A small image captioner, trained from scratch.
Model: encoder norm rmsnorm, decoder activation quick_gelu.
Rows from block 2 of the image encoder of a small image captioner, named by matrix and row number. Rows with one number belong to one neuron. Each number is 128 + 32 x the weight over its row's rms, rounded and kept within 0 to 255. All counts start at 0. Numbers have three digits each.
After each neuron's rows are labels from the 100 images, of 14976, where the neuron reaches its largest size: "responds to" is what is common among them. Only what is clearly more common there than usual is listed. The data: rendered solids tumbling over patterned floors.
# gate: MLP gate (encoder.blocks.2.mlp.gate.weight, 576x192), inputs 0-95
# fc1: MLP up (encoder.blocks.2.mlp.fc1.weight, 576x192), inputs 0-95
# fc2: MLP down (encoder.blocks.2.mlp.fc2.weight, 192x576, transposed), outputs 0-95

gate.557:096103086094128172176158109138087149168131135175106059080131109181110154124134140141077146144121144130140148125196147158172166132158163119128191104136184190137121138134154123163136104083180102160153136174130108148104099169121134159151173105089151158082134118162147075132123175167122119164
fc1.557:137068141176157127117146095106077142088149124166097099107136052114165106113078164165142125102163117103142172128146145154166153138222132123126124149092192125167106122147162141150169109119103099157156113133113106088139125076041085113129152119119065142181164089130175097158125175109207153137
fc2.557:095150149097102137105071151175140115149150031128125134119136151139124105119127128104123164111117164123130106165111120100136202100095141121168179119148105117091060105086141169167117127151135133183134145083141147056153070211127154130140101117130153150119139150106178134142203107203121124157
responds to: black object; its colour: black

gate.362:146085149143137096152098089134073137136104166116116127117134125148158112093155115063134160143140136084129142105077093074185062170134076115098100092139170065102098095133119152163140152169144107118169176083176195110120102176086106131029146148176183127193201101046127119067127178084162148128
fc1.362:134165092136126168121090195106154096135131138072112099127129160095141146148167156127142048093116123117075126141174150119052153082095145133124145181189072211158130153129164119097161086066109111128096118165074069112180135006096183154171102107096088142076090171185150173189141125159118169124
fc2.362:149187104144072099160142142150097140155113165168139098095115123163167109111154146131071171057189111162128178119150101116123127083145116134142087083098131149148111082129170136093062106160097160156080160093108163139165168091143063147145161150180151105151168100072128106123090130159102100079
responds to: black object; its colour: black

gate.13:126195119132155195150176136184151076090133136097168073126145126128110101144108181124118060146133125117139136132116141073141167113084169119176122179104140125068089063115111178143152143124115090085075151116171140140109135094171160120098093169146132080124122186065108120144157193148134116097
fc1.13:133077153098142095085142082134147138174112130170117113127142092089121136140147081128131148115178111100135102113116129089148180112172089108138134127154101089147117119066175138109071070088182115144122126197088126087113135170110136124130155171154101103115105086180140145122147121107156183122
fc2.13:100167102109087113149145148098109198119137104103164121137139159146097126193165151133124094178148143159140121147142107051093159095114122083134104124148108200184121130108201159092146129141154144134106168137112192105164118137151142125146128116095180112153131115095090059109173213075138110169
responds to: purple object; its colour: purple

gate.533:149159147135098147120124104087150140160137122096125077155136086110142118125200150209171126105072100101139077110136122150165108140139082171097113115100069064105135121100123159136144125137127105139177112128138068115126079068139137098150126160076083101115126126135144117170162113095058149127
fc1.533:113108108089097112130113172126180165129168139147098135123141189164108069112103140091117159133159141190136128199174120108140073080064124082219118065102166164133128086184133195112080091193176090113115158115130170163083155099079084084071138080152118120146184065132166140128185148135158167103
fc2.533:076174205152087116142138068074085102119132092076152112122097099100130107131160122090093160124138181153090149194102167073074106183180118192152096153116113145199121109143145193115056172189102102155121074130114127120094119093088132110181112111169175131149108107072075134153188196140122137105
responds to: purple object

gate.131:156106136121113145108140121139150083121161133109159067153114168187167137112142153098121150106181133023138172159158095203132170121158149081098152179135142112092140145152108169065124119084180083122092095140130120093114144124160162095169102148144139137114104114094098131145141139098170088147
fc1.131:183143088198122111128166054161079160100096155186088096113104107091114099089115162026110107135142132086128112167142161101114095157094146142179123124115091159122093181108110134122132078095080179144138121124141104165060148135119111144077155129165146166106106137118084168156087147194138158071
fc2.131:148136137139147121140128109171105125106141216131135127174141127110121137142115129084150140176131133204081104149135065179092128116072176103074176089088072084111113130121104146103134091093166059095096114145177101107173163122127164129153135081173154162109179125143173151110156122142144182136
responds to: yellow object; its colour: yellow

gate.3:102148086091099124069081064159142144120118201126135090140131137115108131157087165122168170135163146091095096143160119183088116114176083158064117103089125086073045126091104187118145109115103110152115142163072207148082146157076180102126053175104172115091164120103080139182138122113168115133
fc1.3:106103091117142151063078086200121120134130141084087117173138137122121191174127130094114160166173198117079151131098153163092180146175110148104144134102123127075056128121097182142152080100113119181094108137098152122119132142116155200141044188154146134103180095074106126136144112091139068152
fc2.3:144119135115092084134098123078150093154165146125171146131097102127116170183104140124082106154111171171135071125061131101155083134182189047128156132124113108125144121090118133134131147127188178143129112115128085141151122155134036094079175131129103180138056100147184073115167141145131091135
responds to: pink object

gate.34:151156137118095111133177162122074141217136130114176062092108084173132105115126076198170114165104162174096080109089123120130126109143114184119164089098158161131129172087139099134173099086117138122113133050176116143100116149107132132141126135127147162113072129135157128104125117143042102114
fc1.34:110123125150074145125237076132095077117131093121131139119085132100074172100074066122133087121108150130103115140067103120100120147120123043119120107118061075147134111113100118151149164124179125157065123136118091072094156112139101164134085123102106104158151133118081118137066068085145167123
fc2.34:084136197139133098100133145099170162124148152099142136158135197125112090127103199130145153109117136183092182155058069135111140136192085097113179134111147112136152179110093081138130113102153150101109130098144086138119082133175087160079143136154126069191195177156120089113104153131117162133
responds to: black object; its colour: black

gate.115:131136106128153131169109116136126139135145149153094155125161128120150092118107110179125122149184139135157129147166142083157126151072094045168152143201184132138119159125047129108110147139164094126124169094137157124136120131186115069167142081121156082189148069152164112152179158077102159186
fc1.115:215120137143136037085133099148169117135150150112124147128128113116155173150135157098057119096098132060157105150103107126094181122136087148146084123133150085053162113078141177074065176061129130182129142068166152116099088108086144176131105142144089096145163150122094157126133136172135104082
fc2.115:133082154132190065123102130094138094120093104191122091070098164176204121188143152174095088169069107136181118081102136043137126141092095140111145118076104117109093140114152103112123108115099092128137119127100136180150165132201145190189133146127148102158063081142173143164098125088132122149
responds to: blue object; its colour: blue

gate.316:147160098135113178129142076124165115134116034095100111081100134147117130167070102073130115044136175074097164078130150125106149127146156127109191135117152157173128134131165174090122141105118153126080128192094096101121110112144127177217122116121058109095171127117107130121147160172118129124
fc1.316:138067115152122064123072157144113135144105158084127110134148101147159100079154109137076190144124114111141079123152095136096080106125062124105080078157122086122123138115083089131074156174128083103163119069110161182175123127091102094066124049131208146148112119112177133158079072129139170130
fc2.316:139191099081129167163178123168157113113122180147137135158071032067150127139164132146121142102107055099117171056161179115163191137141175115095183157084122151143169081123128134109205138127125122132115126120097174124129125080169123130178075145139109126066115117130085114142146117170132166161
responds to: black object; its colour: black

gate.160:078103152086122129136086116154088105141151159128130118021164133126091104139104156142118088102144107096126125094126121117138120127107101151207107148053124173110116125133137166123155112099124070111122124119154176145096101074159172137127100153114147117179170084112149145127155138092135109100
fc1.160:160145089120132145152162164149194154149119119113143127165134063156143120136150101123121156194111112130113158139142149100138138152202139111081140116183091086150085087114114097109102098125134152154123163122086095157120134148105105140174149129162075116069082187114108122144121139118102122177
fc2.160:080084155074115094074083104161071146068105129174071179117130141164076153089136132180112080127176161170130158124129158081094145090102185207182166123078179144116185096141110150134133111118134124088108118082159199058201152114128083141180137139101146131164154125122127098083159102087114095151
responds to: purple object; blue object; its colour: purple

gate.159:108116104151159172149071159169164152127138120153087186132123094065153135144139107125136151194118105074092126149152145155135079145119105140156136107118098180108144142094133135112108125136112189062086117080095135076161110150133158101118143107132158145164164100135056111142156120099147115138
fc1.159:110121118085089112107130109140198056155150148119086128127091097154130094062141095128145188167139119037120098111070120104131134172189108127141162148167089108154159139127145077149165133138131156139157148150136124132149139078118134126132070131155086076101083125127138175141142147146093151090
fc2.159:137149117133125079132144101154120129149146147141133091091116080150120131135160110177129115119133057179149184120096125136137119074125131155105071096156110166138175094143121079125120140151159103102162083107179166065062118178076121101123169057047078099101110155149071095096194083171162123120
responds to: pink object; its colour: pink; chain link

gate.559:124106173091198122096159101111087105154091104156166074111151105076105093147052143159101121107110126155108158140089069142160100144126091188152135133117139117067132135072144147123125148176153095083139125214124186130144143169074115083181115075137071111165125126156135110181142106125124155103
fc1.559:177155097186103143087140118185166138119137113143133127155147163170146169157149088114088165199132101117136107098145142120109158184128145127102090132105069149152147103146098152147133133082152117151126100093133067075115095117086183183102101104112135164088162140102164102142133151173112095176
fc2.559:112116159097077097092143114124129090176202083116183168133158087151141070173080114169161115087092127130091142149121161118143094123148136095100122106174105125104133106159207135090152161067160140120130102143152153133179087100188183107189132092167210112130114089114168141120121129166128119145
responds to: blue object; its colour: blue

gate.25:103128157134151164094151139167139158134158078164066109100134137119160083098154162076148207176144136142103153132114095114139097121128157164199085141174112134148169084117094123085118109148085092098169142100169053110115151092124115087182095106148107159095166149121078070145135117128145128054
fc1.25:072122107107190105192144216113176131133164101153147133157053158160148100144126076134166061109111152153141108126128170127150114139113110074151118141160162157115119181126122075110131130050166116087120120150131192109137135148148147194116142159096141125166098104089115113084089069110059097139
fc2.25:141161158181160140050163127092118146156138098127126168144177145068060100115091096141111168117177152134098115152149095149073160159121152166080155148095139111185122083082091142144143113126146140182147121105116125166199108092113111200175145112115100069128095143202137156147144111112144174149
responds to: pink object; its colour: pink

gate.373:105196121202136081131180163139133148152156118126142104101119142089157104102122126129119131118112175113101162142117149167083143138111130168101149154123179124088143178123139055108151115103126167125131102191134090141138124165062120135103109158105184143115130148092156153082171141113057088100
fc1.373:133119148141142153114093115089142129136076117200135175143133072158109171179156135092076125160145077117164115141144088120143112182167123126142113125157141154179075071131150198151129097159169103072105142109122135066090103088218159073156150136112112083149153083125111128121090111131131129098
fc2.373:167146078155149124128121157124127146158190161110138157154161146134092119073143129131164173087192094122149137099151142106119116145099158142162144094089049126122117151113143115164098039122164139094149099144074132078177111103123123114142150222111165118145121094124140147107112177112105136174
responds to: purple object; its colour: purple

gate.472:077091088096141108153088179097112137109090139145161129107099104095121120084038179179110155106072128185082162078157098133161129119149141108126170125124085134095194144151155070163178134127151156185130126097115114100108123164115118171144074132074136196164146151115185128061144187096130085124
fc1.472:173175133168075166080167103166120062097196160144176101164162162176128163148173156089126101179171159108157105138142162174073148125127080208115110134120170159099137141129118123127108130107085139106087131118172130124149173135180109068092140119126125087101139133089067159174117088154088180121
fc2.472:101129101126158148180166108028135208137144106130072146101168115156155148101072152120099165136096149128130150154151126099137153143177131091117137134149114077121185115163152132081175187128125154152126124134201065122102137153137116151088137129126122108187046161093185067085118126111092085079
responds to: yellow object; light from behind the camera; its colour: yellow

gate.466:139106090096151095139134072164165139104152125116108097119145142118091176136159114129136068126104150134138176025123138137067121131108102148140112079054116086114121078158147099142136053087149073115106155123121059162122144147154127185147153116106092115137159134137068084186152128149145136108
fc1.466:121103125139122112106130061178119185132168096124121115188135151128121143165147118073141109127121096061119163076145135112098131134115123140086127077089142068108135100166131138101086117066128036110151105131094110136095161142125138178102159103161125161156158110144089096133139101142125132098
fc2.466:113092114098181062174108099141151150170161103084103117148124117171085178149123100165116090095127145057133148149135111079113133140152102160112198119167164149140156119147145118145117102162112054095134148121167126118135109079136147081138067083100143127111166140104138170166121125136094123145
responds to: black object; its colour: black

gate.484:094123179085162155161068084101115179105147127152096130168108082158111157169169145114150077117103135144131117107112103114163075168138107154107118132097169079111034094155120201097079093165154124108054152082124156118139112151103094097094111141140153168138163133129122104105178183125087138165
fc1.484:095124123077207184163117106122138189111152110134093134170125102139120143135161125157171111090104141086183121099105082107114122159143113153120115098155232111090088120151160149101076126159173163107058163112157098095122126144113134101106119118178147155143135179144132057115130148197089139158
fc2.484:157094179053093116122130065075102093172095151123159112205169162140151184170059123104149097156067132081135076136110118129121118195117083135075145091154160140149089121168087141127105135125125049117164109105143136095099103223165124119187111122176106097148129103145122115141096096150084181156
responds to: black object; its colour: black

gate.259:099125148140094172136109185156174083099089159109131100099119153109140084111090100131150165154183160127147089138083144100137173109074112060087153147137156129149156167045110149110114123151106115122124107169121111175157112078166084137094091155129102124138132108122168130149115125129088141026
fc1.259:093122139165080165132120160157136084114099142088114094097092119153195054122071088148133203103166153130154059135072159082143184142087134062116101144152161160164149136058145177073169137159103109096156103116145108147140117144164120140094092105106113108106161172120170105175098147171083135057
fc2.259:089144123138150139073120187171070141074134124116165165122095100174159058153143162118124106130049144172098119150160185094157173129117152117121133147161147101124147157207071089073138100133127137094149130118109094122162096139128123087164113124149145155099151118159149083133136085121168066121
responds to: pink object; its colour: pink

gate.250:116096136100142131119071107181158105132091126114143137173138108195111179141147143185143126165163059106159061041109126104158154123128182078107102125113125129104171140084132153102131148126172092180185100133070117129155098051155149187064078131096141096142183164174172092115150114117122141134
fc1.250:112157117154162102122101100176115096099090135094107141132149142116143113146135157189158142146142079170147101086144118143192112135166187071146113124082163101091149143137107137163133139108189106121115124068116079131075101109153181112086111094153119149164142170177154130084124158111112178055
fc2.250:124170138084069106104107100164068143126128138181203158181160166153117132180145108115158173173137107096076075074134124156094110118119114144147158124154127182121170140209144110164103143135127164082113177151111143145120151127107105139134122119160129211125120096122135085132136083148180148145
responds to: yellow object; its colour: yellow